Weights of a small self-supervised image encoder.
Training: soap at rate 0.0035, 7200 steps, batches of 256.
Rows from block 8 of a small self-supervised image encoder, named by matrix and row number. Rows with one number belong to one channel. Each number is 200 + 40 x the weight over its row's rms, rounded and kept within 0 to 999. All counts start at 0.
After each channel's rows are labels from the 100 images, of 14848, where the channel reaches its highest value: "responds to" is what is common among them. Only what is clearly more common there than usual is listed. The data: pictures of board games with random positions, seen at a slant.
# c3: 3x3 conv, stride 2 (model.blocks.8.c3.weight, 192x96x3x3, each kernel summed), inputs 0-95
# c1: pointwise conv, stride 2 (model.blocks.8.c1.weight, 192x96x1x1), inputs 0-95

c3.99,262,254,171,184,218,168,225,219,258,278,136,176,127,223,207,139,204,177,185,153,212,186,81,124,192,167,216,240,144,158,183,130,199,219,196,184,201,275,243,114,146,149,196,182,185,182,168,169,208,195,158,158,171,158,265,216,222,220,192,136,177,226,180,200,252,194,201,152,187,173,186,207,244,268,210,169,245,219,263,195,179,203,166,211,205,183,166,238,171,168,145,229,264,255,137,181
c1.99,200,277,167,205,225,159,150,168,200,245,140,154,124,200,200,194,170,259,192,200,200,200,160,110,221,200,200,234,134,142,205,140,228,249,200,200,178,278,200,139,154,160,244,171,175,147,115,128,200,200,162,80,183,200,200,286,200,200,200,142,239,200,179,196,270,155,253,163,181,175,196,169,200,269,200,207,216,214,200,200,191,239,164,190,211,200,200,247,167,159,169,255,244,204,145,200
responds to: draughts; nearly empty

c3.0,250,163,230,165,177,162,210,243,152,219,231,128,171,195,184,253,247,232,218,211,128,163,237,199,204,172,128,151,184,162,226,178,90,230,176,185,220,189,214,181,241,187,192,163,180,219,179,76,172,199,201,177,182,189,275,252,210,171,311,208,216,124,171,217,212,220,179,194,171,172,212,209,203,173,225,234,157,218,142,152,183,218,130,234,201,217,239,251,147,145,173,133,190,120,208,233
c1.0,200,129,252,200,200,164,219,152,184,197,200,200,200,247,200,273,164,187,268,228,119,183,200,133,200,207,200,176,200,200,180,200,131,226,183,200,200,213,183,200,200,129,200,127,200,218,175,65,153,204,200,200,199,200,294,200,188,139,200,200,200,154,206,200,262,226,200,200,163,200,200,200,243,175,273,200,192,150,161,148,199,238,170,200,214,264,251,200,200,120,200,81,200,93,200,200
responds to: digit grid

c3.148,231,229,140,148,126,172,272,198,98,234,198,279,229,186,199,155,210,269,167,292,209,231,176,162,208,202,176,201,253,192,224,214,202,190,215,170,140,240,122,191,172,95,189,166,215,248,127,150,205,210,157,218,213,293,174,133,170,182,221,211,177,157,173,210,210,213,223,216,208,178,252,169,174,196,193,252,224,200,211,220,198,213,202,171,107,259,129,172,234,172,185,218,185,242,200,170
c1.148,161,265,163,144,168,232,200,200,106,224,208,200,247,200,241,167,197,200,142,298,203,232,228,200,216,202,201,255,212,180,206,170,202,215,177,187,129,200,200,81,171,173,200,200,217,216,168,200,200,200,188,236,247,308,197,169,200,200,130,200,215,99,200,208,172,210,186,200,200,165,234,264,168,223,206,248,200,279,155,190,238,270,198,199,116,229,114,200,200,194,200,172,261,208,122,200
responds to: nearly full; discs on a green board

c3.65,245,186,227,232,160,165,256,241,135,180,203,240,265,227,193,168,150,233,222,216,205,259,194,265,219,275,190,93,142,220,161,155,171,216,117,190,218,212,193,190,201,128,164,199,133,241,267,152,210,206,134,148,221,242,168,145,126,130,257,188,119,208,168,238,214,179,236,229,197,180,194,158,151,156,179,147,218,208,187,159,201,242,214,154,257,206,217,183,201,182,207,184,149,231,216,165
c1.65,200,181,221,200,200,154,296,243,159,147,209,287,200,200,190,132,99,200,175,200,200,200,152,247,233,237,200,88,200,239,198,172,225,219,149,197,185,255,194,200,153,150,175,200,162,207,121,165,236,200,168,223,234,264,166,176,87,125,200,186,133,184,159,190,222,200,219,200,200,200,200,245,200,200,200,129,135,226,145,242,190,224,191,189,241,138,200,226,200,200,173,200,107,200,200,205
responds to: discs in an upright rack; nearly empty

c3.63,226,141,280,175,156,173,239,161,202,204,184,240,192,226,216,221,207,272,177,233,123,142,236,197,155,255,224,181,159,208,178,190,197,183,216,190,226,193,223,229,175,183,219,160,163,168,147,169,131,237,251,247,208,198,214,234,241,180,164,189,185,114,245,179,174,132,215,137,209,218,161,163,252,191,351,147,242,187,206,213,195,179,118,236,164,235,196,228,193,256,195,177,276,134,207,225
c1.63,200,82,278,202,189,181,200,175,200,194,242,200,200,200,200,200,213,264,192,222,139,200,302,159,200,200,200,183,149,223,178,200,176,200,157,200,230,200,229,256,200,173,246,252,158,197,225,200,136,200,230,326,196,209,161,198,200,152,175,171,170,89,259,171,189,142,257,132,257,200,171,200,245,170,305,200,200,152,200,235,177,172,133,200,133,225,214,200,200,200,200,200,200,143,200,198
responds to: discs in an upright rack; nearly empty

c3.143,170,196,185,227,287,194,288,152,188,211,180,195,215,183,198,224,191,192,177,194,344,126,123,203,215,266,194,223,171,178,268,154,167,208,186,180,129,198,183,246,133,156,187,275,186,148,249,164,230,181,195,197,184,263,160,193,242,193,183,188,155,197,188,227,165,158,186,242,135,166,159,187,184,203,159,178,173,181,143,251,267,159,160,213,229,205,138,158,173,179,246,144,153,215,198,235
c1.143,155,204,200,202,261,183,210,92,200,278,126,200,196,176,240,229,190,200,200,200,322,200,161,200,213,215,170,198,150,148,191,255,200,200,179,200,123,200,198,262,139,122,169,277,200,178,231,197,180,167,209,115,200,311,169,251,193,210,168,200,219,154,189,263,186,234,158,200,197,162,184,169,165,185,192,200,217,176,174,200,214,144,200,181,160,202,122,152,149,200,211,200,191,258,200,273
responds to: discs on a green board

c3.60,156,211,207,273,213,213,197,205,223,197,154,188,154,173,248,212,196,222,205,197,185,191,222,245,235,162,273,227,178,227,168,165,233,159,207,114,168,267,190,211,212,218,208,159,306,198,172,201,224,166,237,212,133,212,140,219,183,213,184,216,124,175,305,282,243,175,191,257,182,208,186,164,162,213,157,208,150,238,158,177,259,194,245,94,259,188,198,213,185,187,141,218,168,150,192,104
c1.60,142,200,195,200,179,169,289,202,200,200,243,195,110,215,175,160,200,218,127,243,200,108,158,254,200,223,200,223,167,214,200,102,131,200,235,157,166,266,200,158,200,232,162,157,257,157,200,183,200,230,227,199,199,116,200,235,200,274,175,200,200,200,272,207,200,177,137,200,200,134,200,86,200,196,163,200,202,200,229,218,226,213,188,152,200,200,198,144,213,128,160,167,200,144,161,121
responds to: nearly empty; discs on a green board

c3.96,185,250,209,183,172,184,228,174,289,219,217,178,191,205,232,221,173,174,205,217,55,200,207,173,191,198,228,209,219,187,206,219,133,115,153,177,194,307,278,238,202,228,230,112,241,151,194,244,207,170,187,176,226,211,242,245,240,176,200,203,194,101,236,161,167,205,195,266,211,176,108,165,218,162,226,254,220,162,219,250,269,223,215,162,201,212,191,172,206,205,147,181,191,140,175,179
c1.96,200,219,200,172,200,166,261,185,200,200,223,158,196,200,200,134,200,200,278,245,84,65,200,200,215,151,239,174,200,200,244,200,181,159,200,200,200,252,278,200,200,200,258,99,200,200,200,200,166,200,208,183,200,200,200,200,200,200,200,200,200,122,200,200,180,116,246,200,240,184,82,103,146,170,200,200,200,187,228,200,233,263,175,200,161,263,200,200,200,200,150,164,235,276,192,176
responds to: nearly empty; discs in an upright rack; draughts

c3.64,214,202,190,180,247,239,187,202,223,110,239,265,235,232,201,141,280,188,119,170,148,183,260,221,199,144,264,303,123,220,195,181,198,199,118,242,226,196,203,144,182,255,163,234,178,169,168,233,217,168,186,197,207,215,161,256,197,111,191,127,188,153,151,234,210,207,207,161,144,220,218,227,164,220,156,156,190,140,197,171,176,238,235,220,290,244,213,176,203,220,182,168,159,222,225,183
c1.64,200,200,166,109,238,179,184,200,200,162,200,200,200,235,217,200,307,164,219,200,122,200,200,234,200,146,252,224,146,200,200,200,194,207,200,251,163,228,245,139,166,241,162,200,155,118,89,247,192,172,248,200,221,200,126,242,211,159,161,90,200,144,219,269,210,200,233,163,200,231,200,217,200,234,148,141,204,187,143,200,182,208,195,238,241,266,178,219,179,231,156,158,177,233,200,117
responds to: discs on a green board

c3.137,192,224,186,190,238,202,204,164,219,236,256,149,187,187,267,159,186,276,162,162,222,245,163,210,234,247,306,111,211,204,228,175,128,189,214,222,262,222,209,184,197,182,152,239,132,205,151,171,229,159,186,172,204,160,204,233,210,195,240,215,125,313,172,193,222,217,165,194,192,204,176,247,200,165,203,180,283,198,160,160,233,221,94,135,197,184,218,143,225,206,182,285,181,240,168,182
c1.137,200,200,160,200,268,200,164,171,200,257,248,177,200,200,288,183,177,249,200,200,200,241,136,200,263,193,258,200,200,200,226,236,102,195,200,204,284,200,200,176,177,239,192,192,200,259,146,200,273,104,160,200,200,175,200,200,200,212,200,282,138,310,198,181,200,200,164,277,232,172,200,306,200,200,241,216,200,252,171,192,200,195,101,146,192,182,253,184,200,169,201,193,200,246,200,150
responds to: stones on a line grid; noughts and crosses

c3.22,179,228,205,158,164,161,203,193,258,207,201,126,217,178,251,164,283,224,200,235,133,220,254,227,173,168,227,178,139,231,145,158,184,108,232,196,224,125,179,148,207,110,196,177,213,202,233,244,199,260,220,239,172,161,288,216,239,157,194,177,213,257,173,193,174,181,126,161,161,213,251,212,221,261,216,179,196,175,191,150,101,171,167,221,182,229,200,217,162,192,149,271,143,239,231,211
c1.22,159,200,191,164,202,142,122,200,200,225,195,119,244,218,200,196,208,235,200,237,204,217,218,200,188,196,218,200,110,200,200,200,229,100,181,200,178,200,161,93,174,111,187,167,200,203,200,200,175,208,185,242,176,200,229,245,200,136,200,118,185,190,116,249,201,203,66,200,200,258,187,195,224,241,200,177,149,180,223,145,142,200,200,226,200,200,264,152,200,200,119,264,121,224,200,200
responds to: discs on a green board

c3.45,195,202,220,122,171,195,199,293,204,229,247,190,217,189,187,185,224,158,236,250,239,167,183,156,185,229,245,168,107,259,227,227,116,193,214,238,165,177,217,196,205,164,210,202,190,155,101,143,178,209,179,302,155,258,235,132,212,169,205,200,160,212,149,193,255,203,203,168,242,40,213,222,211,193,192,175,199,188,171,185,218,180,154,229,227,192,261,238,193,214,186,162,143,184,188,186
c1.45,200,162,227,120,168,200,200,271,200,199,200,200,193,193,200,194,211,207,219,242,200,200,200,178,171,234,174,151,172,200,238,200,149,200,262,259,171,199,226,200,172,164,200,158,198,97,105,200,144,213,200,287,200,236,227,137,170,217,228,200,173,203,200,181,275,200,245,130,200,81,200,184,170,200,200,180,138,140,201,189,221,155,145,219,256,200,303,231,200,200,166,91,162,171,174,165
responds to: nearly full; discs on a green board

c3.13,204,265,210,212,137,226,221,194,121,216,244,204,179,216,219,201,213,144,223,204,161,173,200,144,168,196,308,153,180,197,155,198,122,266,226,151,169,214,270,211,248,218,194,199,165,176,184,187,131,199,228,277,258,256,226,185,189,183,222,187,209,196,142,172,220,174,172,124,242,230,172,159,205,235,206,215,218,186,173,195,292,182,154,236,143,279,194,159,164,224,234,204,159,78,203,218
c1.13,200,200,252,200,98,186,303,138,121,238,216,146,205,245,176,180,225,147,187,217,94,196,129,151,235,200,242,132,200,198,200,187,200,279,200,151,200,230,243,246,231,229,200,171,169,157,180,246,188,209,171,277,256,251,215,200,200,215,200,157,242,151,121,126,200,184,200,173,200,259,171,121,200,200,177,199,200,197,145,169,230,200,200,228,200,227,200,181,156,248,200,200,163,146,201,239
responds to: discs in an upright rack; nearly empty

c3.177,256,218,222,127,269,273,252,217,185,221,163,187,251,270,259,125,162,194,282,207,157,231,188,175,145,215,228,149,169,254,183,160,194,209,219,186,252,138,225,204,219,186,239,149,206,237,139,208,180,175,238,123,217,240,124,170,173,133,200,131,247,235,206,167,144,224,200,212,178,220,161,160,192,222,194,161,207,164,104,175,179,176,184,140,231,186,216,229,140,183,212,232,216,160,171,255
c1.177,274,185,193,200,200,200,152,195,177,160,201,157,200,286,200,160,200,200,255,183,116,222,200,200,176,148,236,167,192,215,97,140,200,228,249,197,307,200,202,238,242,201,204,169,186,270,87,200,244,200,183,183,223,300,157,200,200,156,208,145,261,200,190,200,132,230,200,198,182,200,200,271,200,156,160,251,200,170,95,188,162,169,200,147,200,157,243,221,200,191,174,209,200,161,223,200
responds to: discs on a green board

c3.155,210,177,160,238,231,153,183,212,175,144,228,207,151,156,256,214,221,155,249,235,150,271,164,148,240,208,161,187,235,196,222,210,206,236,209,193,224,202,129,149,192,206,196,300,176,97,74,298,197,196,236,142,187,273,231,234,178,192,233,142,184,267,183,193,235,175,173,199,217,147,194,214,205,176,166,132,181,168,255,245,165,184,223,214,243,209,193,231,187,206,240,196,135,175,161,214
c1.155,200,124,150,239,222,169,135,200,200,205,200,200,111,178,294,223,253,200,203,268,200,200,175,148,212,174,200,200,200,204,200,200,224,253,200,153,200,191,210,162,200,155,170,314,185,159,200,292,138,200,212,156,168,200,208,173,176,200,220,81,200,235,157,200,245,200,184,161,182,200,200,130,189,158,132,172,200,150,326,245,189,222,200,225,200,251,228,200,200,263,253,206,169,200,200,200
responds to: digit grid

c3.18,257,199,249,189,226,192,133,236,277,149,210,140,199,210,150,142,306,213,213,194,151,186,193,149,174,227,177,222,182,216,169,183,146,149,244,223,182,138,183,185,231,248,225,201,254,171,165,218,203,218,123,194,195,198,189,112,204,215,161,283,198,186,171,193,169,206,129,270,183,214,243,181,150,139,211,208,176,170,193,143,251,234,248,239,237,227,198,172,166,107,142,215,157,237,268,205
c1.18,236,161,233,189,190,196,155,269,251,187,200,229,230,227,127,142,262,198,162,200,200,178,186,196,202,136,144,259,200,199,148,200,120,164,279,215,230,159,200,171,225,266,200,151,266,227,166,200,262,150,200,196,153,201,163,125,163,200,156,274,234,120,148,239,200,191,119,202,200,189,229,225,171,200,239,239,200,200,171,149,218,233,200,246,280,219,202,172,191,199,147,156,157,216,291,221
responds to: nearly empty; discs on a green board; stones on a line grid

c3.127,207,204,161,346,167,193,185,176,262,186,194,205,200,263,210,155,212,241,186,184,161,158,242,123,198,198,206,248,163,197,204,191,171,225,146,199,210,187,209,130,184,203,202,207,192,196,219,251,173,239,231,54,172,199,149,199,232,136,227,247,196,206,119,209,240,277,248,203,186,193,227,252,229,183,219,231,180,174,147,216,188,225,158,224,116,182,152,175,185,177,180,248,179,160,148,265
c1.127,206,225,166,284,200,166,146,182,242,161,103,226,200,279,160,237,202,243,181,200,200,151,200,200,224,176,200,276,200,199,192,200,187,209,118,171,234,200,232,171,182,200,195,307,194,200,283,226,171,200,200,67,200,162,150,151,183,176,200,200,213,200,121,200,286,276,299,213,200,238,223,250,178,190,167,200,183,190,166,200,201,177,200,174,211,184,184,172,189,200,200,265,158,167,200,257
responds to: digit grid

c3.175,206,201,203,199,200,197,253,147,124,211,199,229,163,179,198,134,155,137,251,149,146,236,226,119,205,212,296,200,162,214,207,213,169,208,249,178,157,182,252,195,150,212,179,126,265,267,164,181,226,207,251,268,174,160,216,239,271,180,238,175,220,196,189,117,141,87,203,157,197,194,231,163,155,176,207,148,135,263,149,187,199,188,231,167,210,213,229,191,166,256,206,174,179,176,191,200
c1.175,200,200,200,215,200,148,234,90,156,243,173,286,130,181,200,200,119,177,221,145,122,200,160,174,205,213,239,158,163,200,200,224,200,231,200,157,155,211,265,200,119,173,222,102,282,253,217,113,185,221,200,272,200,165,250,200,264,200,205,141,174,200,200,116,154,229,200,174,232,208,200,165,200,200,224,175,150,200,203,213,200,200,206,188,188,142,200,129,172,266,215,200,185,200,254,218
responds to: discs in an upright rack; nearly empty

c3.109,221,255,257,282,196,244,136,266,246,149,154,167,176,174,174,202,277,208,136,208,112,188,257,191,181,211,260,227,183,198,289,204,245,237,198,213,174,191,189,242,243,181,235,158,236,247,154,174,119,252,272,189,191,265,172,245,174,172,145,261,164,222,183,237,148,199,159,189,134,218,178,207,208,216,240,229,218,158,195,204,235,186,211,280,203,124,203,228,261,215,181,206,183,194,225,187
c1.109,200,226,238,200,120,200,190,271,275,182,200,195,198,144,199,109,251,215,196,239,120,223,242,174,200,236,200,219,190,189,316,201,262,200,200,200,138,235,173,200,147,200,212,187,183,200,115,200,169,208,255,200,200,234,163,209,188,155,200,268,219,168,200,200,175,138,151,158,145,212,146,200,250,220,229,200,211,168,118,200,222,192,211,264,189,149,166,270,299,175,162,200,200,150,154,246
responds to: discs in an upright rack

c3.77,237,198,209,198,131,186,251,161,184,198,255,222,201,186,180,231,222,119,170,237,230,167,171,157,217,152,162,157,84,219,185,232,163,215,236,170,205,227,175,199,193,222,259,253,243,211,141,170,165,219,264,229,187,201,127,170,168,184,174,241,217,201,163,212,232,159,126,156,196,83,218,198,206,202,265,207,275,205,124,226,200,150,176,229,200,262,235,170,220,122,282,166,219,193,207,179
c1.77,166,200,258,200,200,200,200,225,200,200,240,200,182,142,155,218,200,218,238,200,211,200,155,200,205,200,182,176,159,289,176,257,151,149,200,143,214,165,162,239,153,200,200,199,203,170,136,153,210,207,273,270,218,200,194,200,70,205,200,224,216,223,127,200,227,200,84,153,224,49,200,190,200,223,246,191,287,200,200,200,174,200,179,200,200,232,178,200,173,140,265,165,256,183,200,200
responds to: discs in an upright rack

c3.6,223,172,198,167,256,161,191,280,238,198,240,158,261,205,235,194,208,188,196,219,197,180,229,164,269,128,233,228,154,190,162,241,187,155,182,117,235,163,200,160,274,140,191,178,254,226,249,195,125,95,205,163,190,197,219,176,164,144,165,217,235,232,153,277,237,168,175,230,252,253,229,209,247,119,233,189,196,187,285,235,186,220,256,194,193,202,153,173,172,163,163,252,179,176,226,242
c1.6,236,181,200,170,249,162,200,200,226,200,196,185,199,171,200,217,162,200,218,271,188,200,233,112,261,147,251,200,200,200,189,218,165,136,193,127,253,200,200,201,225,154,177,192,210,215,200,200,144,124,242,154,184,200,256,205,162,134,200,200,200,244,187,271,200,154,163,216,267,265,200,200,245,106,174,200,164,148,352,203,130,192,236,225,198,151,200,180,186,226,200,256,159,200,227,275
responds to: discs on a green board

c3.53,197,299,223,225,243,254,248,179,244,215,185,129,130,145,126,226,125,158,228,206,119,238,224,161,228,185,270,161,236,181,248,177,257,290,188,187,222,180,192,178,183,250,164,148,191,204,188,140,194,166,183,173,191,184,211,265,228,234,188,179,184,195,210,167,168,174,212,180,238,170,124,212,181,222,254,208,222,240,170,162,244,198,222,166,245,207,181,219,254,162,207,151,160,80,173,192
c1.53,184,273,245,176,250,200,200,229,261,150,154,161,130,200,200,200,200,128,165,251,200,204,174,179,183,190,223,106,213,200,200,140,249,320,188,200,200,217,209,236,138,159,242,153,200,164,198,123,200,186,200,200,164,137,245,225,189,269,200,104,191,200,200,189,149,116,231,200,199,200,143,228,215,241,268,200,200,253,178,200,263,187,231,148,232,200,181,210,200,153,210,200,200,135,128,180
responds to: draughts; nearly empty

c3.68,199,196,129,171,195,197,201,162,143,218,192,262,254,190,188,221,201,179,228,228,182,169,142,166,213,239,203,218,193,223,263,193,151,205,320,182,227,176,186,186,291,150,202,160,179,265,194,94,167,219,177,191,229,202,156,187,194,209,178,228,182,358,232,204,248,212,160,217,167,169,219,180,230,156,167,135,212,216,168,204,243,186,235,108,220,139,200,199,215,180,247,194,216,241,251,169
c1.68,200,205,157,200,180,200,200,178,200,208,173,283,216,196,205,200,252,217,258,240,79,200,231,151,164,282,176,200,195,200,283,248,174,200,229,168,252,200,200,200,200,128,188,244,179,200,169,79,164,212,200,185,269,234,158,192,110,232,220,222,161,293,233,155,200,132,183,181,188,188,181,178,234,153,200,155,220,200,164,200,200,235,281,148,200,139,203,196,200,183,226,200,200,278,231,156
responds to: stones on a line grid; nearly empty

c3.19,194,259,198,215,127,199,229,192,240,180,250,172,131,250,187,156,152,185,241,189,100,296,132,152,220,166,224,193,189,243,177,254,194,206,195,149,181,178,265,223,186,243,256,150,268,197,231,218,172,215,263,157,197,179,226,264,208,191,216,208,189,159,183,166,160,171,228,213,188,139,140,197,259,123,208,200,198,243,115,222,230,197,229,168,190,182,113,238,142,233,183,214,215,167,160,144
c1.19,200,232,200,199,185,241,246,201,272,200,212,174,129,198,200,108,120,165,161,169,89,198,133,219,249,157,248,145,227,299,170,162,200,248,203,200,202,148,184,190,200,200,252,115,236,242,238,188,187,200,223,224,200,162,200,200,162,200,218,247,200,178,200,244,113,200,120,211,200,174,143,228,231,148,201,144,231,242,130,200,200,200,173,200,123,173,172,226,200,200,200,200,237,160,131,226
responds to: nearly empty; draughts

c3.144,202,185,197,177,174,223,258,188,270,210,143,187,181,231,208,245,225,170,209,309,115,181,223,202,197,173,135,162,215,90,184,211,185,278,210,164,221,97,148,210,156,230,227,184,170,248,143,174,155,233,199,143,175,211,212,191,207,201,180,186,260,146,230,162,214,196,183,185,115,207,96,207,213,177,243,194,220,217,209,245,223,172,231,244,237,253,219,284,185,209,150,236,185,171,177,179
c1.144,139,142,246,200,150,200,287,157,248,200,198,171,170,200,150,200,255,141,200,299,82,200,163,189,200,200,200,171,243,155,185,200,200,238,200,204,200,143,161,242,216,196,221,200,200,200,159,163,200,234,172,236,220,246,200,200,200,170,200,206,250,167,222,128,156,177,187,232,200,152,113,193,250,200,252,123,200,199,200,194,200,200,200,214,170,244,200,286,236,187,128,200,229,89,136,250
responds to: discs in an upright rack

c3.71,200,237,223,234,236,235,224,152,218,219,215,186,222,228,154,203,184,142,165,204,206,186,154,261,157,151,96,191,313,208,151,237,252,257,127,154,147,96,195,218,109,201,211,171,196,207,241,262,149,224,142,159,220,178,191,210,204,177,173,215,243,136,208,215,196,151,221,196,176,199,174,224,189,175,186,221,230,218,187,188,170,232,247,210,185,175,207,169,105,235,100,203,239,181,209,252
c1.71,219,226,200,226,220,229,200,82,230,200,140,190,200,233,158,147,200,123,170,155,197,183,175,256,184,200,160,198,243,199,200,200,262,280,200,182,152,193,234,200,141,200,221,107,200,200,259,200,200,181,203,200,200,147,200,200,256,144,152,200,200,103,233,200,198,148,214,200,200,161,222,223,177,147,165,200,194,260,98,147,175,200,261,200,152,127,157,200,128,226,178,158,270,200,200,262
responds to: draughts; nearly empty

c3.116,163,204,188,201,209,184,240,162,161,149,215,135,215,135,111,221,261,233,210,188,151,266,167,203,148,244,246,211,204,157,160,168,187,196,216,217,168,219,127,236,252,203,186,212,233,193,121,181,118,162,152,202,245,159,115,218,204,190,223,272,216,194,152,196,255,197,231,246,189,184,176,227,214,175,114,134,186,223,229,215,133,276,218,144,165,261,132,185,215,153,182,161,154,172,221,199
c1.116,194,200,170,161,227,183,265,142,169,165,182,200,200,179,155,84,195,142,195,189,164,233,150,200,204,159,217,200,205,200,147,210,176,230,200,176,200,191,200,212,262,141,145,125,200,200,179,137,151,132,198,189,236,200,200,248,261,177,200,242,196,218,150,318,246,234,123,287,213,115,193,200,190,200,161,143,170,200,200,200,218,217,248,123,177,215,171,141,200,200,188,244,234,210,200,288
responds to: digit grid

c3.107,159,167,210,177,192,179,153,222,223,173,221,106,218,122,160,244,152,255,222,204,189,240,259,193,178,232,272,261,191,175,339,157,130,173,200,198,196,208,174,155,249,167,182,232,184,154,174,239,216,218,248,195,170,170,231,197,161,165,188,139,229,193,150,208,231,174,164,193,204,169,153,169,160,241,249,204,209,190,137,186,152,184,268,143,270,264,186,189,211,193,228,215,123,220,224,268
c1.107,200,200,200,129,200,200,159,281,261,200,124,155,200,153,171,238,92,208,177,190,200,266,214,159,144,200,260,262,136,200,261,158,197,200,200,153,232,200,172,139,219,137,173,244,200,200,200,219,200,204,200,168,172,151,236,200,148,200,148,200,200,137,215,237,231,183,79,200,200,164,200,160,143,200,244,269,200,258,165,192,144,180,233,200,276,236,171,200,200,200,223,203,154,203,273,200
responds to: discs on a green board

c3.145,220,280,245,179,251,177,204,264,202,137,139,216,235,219,235,174,201,180,208,134,162,221,250,211,219,197,215,242,194,215,174,187,172,205,171,207,215,219,234,211,225,135,132,164,185,216,160,198,179,286,253,263,182,247,229,262,294,169,226,173,156,170,233,213,145,211,124,226,250,256,273,206,146,154,350,200,191,249,229,171,167,174,195,213,224,197,218,217,216,218,218,177,183,184,205,244
c1.145,213,274,240,198,200,200,193,200,189,200,131,270,263,197,227,176,200,200,159,135,200,200,253,200,200,200,229,198,209,185,200,191,144,200,123,168,200,200,251,240,146,145,139,119,150,200,200,200,137,234,268,200,209,200,200,245,273,181,216,156,191,203,200,220,171,200,175,200,229,236,256,196,142,120,286,200,183,260,207,170,161,145,200,216,175,140,170,200,320,284,250,158,203,218,196,253
responds to: digit grid; noughts and crosses

c3.31,147,204,230,124,208,198,209,223,243,70,224,263,191,245,146,171,170,163,234,160,214,264,148,263,210,169,198,199,217,229,296,142,157,194,216,217,193,207,187,222,227,222,183,192,202,202,191,224,184,242,266,147,198,165,201,172,262,165,161,294,186,157,203,161,270,192,216,186,197,146,244,208,160,232,276,238,258,191,203,191,220,190,116,248,222,161,188,226,116,225,168,158,216,222,209,212
c1.31,200,200,198,135,161,200,223,200,224,78,243,200,181,200,132,200,191,141,217,114,265,200,200,200,183,200,221,209,200,200,291,200,164,200,263,200,200,167,180,166,234,219,159,110,200,149,193,256,225,186,266,187,206,200,200,162,283,140,186,276,220,200,200,200,200,167,186,200,200,200,216,200,158,249,254,200,231,125,210,272,192,200,113,243,201,117,90,200,200,248,200,173,200,204,200,206
responds to: stones on a line grid; nearly empty

c3.186,155,186,244,169,145,220,156,148,265,247,203,208,230,173,203,236,162,174,126,242,213,175,232,212,182,163,78,199,249,227,215,165,269,250,179,243,191,79,209,195,176,235,212,168,184,253,201,211,185,205,164,224,149,218,218,186,193,157,224,241,231,194,221,170,177,138,183,184,179,183,282,203,173,183,249,214,193,242,234,297,114,175,179,260,211,255,244,215,235,200,123,241,197,206,170,224
c1.186,203,151,200,171,155,238,200,157,274,228,167,200,216,148,200,283,200,183,150,232,198,200,200,226,200,157,137,200,264,229,200,200,273,233,204,246,227,68,165,164,200,281,188,250,190,234,200,226,200,200,201,177,122,133,200,200,200,126,248,228,200,211,200,164,267,169,155,152,136,166,264,286,200,200,238,202,200,200,171,230,174,162,208,200,209,215,200,268,200,239,89,205,200,200,200,218
responds to: nearly full; discs in an upright rack

c3.132,197,224,168,220,214,219,269,141,276,233,139,140,191,180,195,128,229,192,159,87,137,251,182,146,265,193,196,149,190,173,178,260,232,240,156,171,179,174,252,136,141,210,223,182,204,209,210,189,201,159,194,138,193,131,208,205,199,139,187,143,206,84,175,221,169,197,194,126,215,193,186,184,227,200,245,169,171,230,233,192,188,172,259,213,258,165,147,191,164,200,161,241,189,154,164,155
c1.132,200,202,148,200,233,180,200,118,200,200,161,169,215,205,169,97,190,183,150,59,200,244,95,210,221,181,200,200,200,129,200,247,223,255,200,182,192,209,225,151,151,200,200,200,232,200,143,117,200,151,194,125,200,200,181,185,200,99,155,200,166,147,200,204,214,144,200,128,200,151,158,229,243,200,225,207,124,193,222,237,209,168,259,201,200,189,140,180,200,188,155,211,255,195,175,179
responds to: draughts; nearly empty

c3.87,173,187,188,195,228,214,196,229,174,52,213,202,173,228,227,216,161,162,183,131,186,212,223,297,191,174,224,206,167,212,94,191,159,186,104,205,199,148,211,138,222,187,217,186,167,179,162,199,183,200,272,179,233,252,157,176,173,186,138,179,206,115,183,191,183,229,213,221,184,262,210,225,251,185,225,141,227,197,174,176,200,240,125,168,148,184,148,232,143,186,145,198,119,164,182,238
c1.87,162,158,200,200,200,200,182,200,200,50,178,201,214,200,264,222,159,134,200,136,128,200,200,291,200,200,200,255,162,200,118,200,176,148,168,200,213,200,211,140,200,200,200,199,190,180,118,128,213,200,252,191,185,283,200,153,200,164,147,170,200,85,193,200,200,251,122,200,238,272,200,200,200,169,236,200,163,252,200,148,200,207,143,200,155,177,147,200,212,200,213,200,200,184,200,256
responds to: digit grid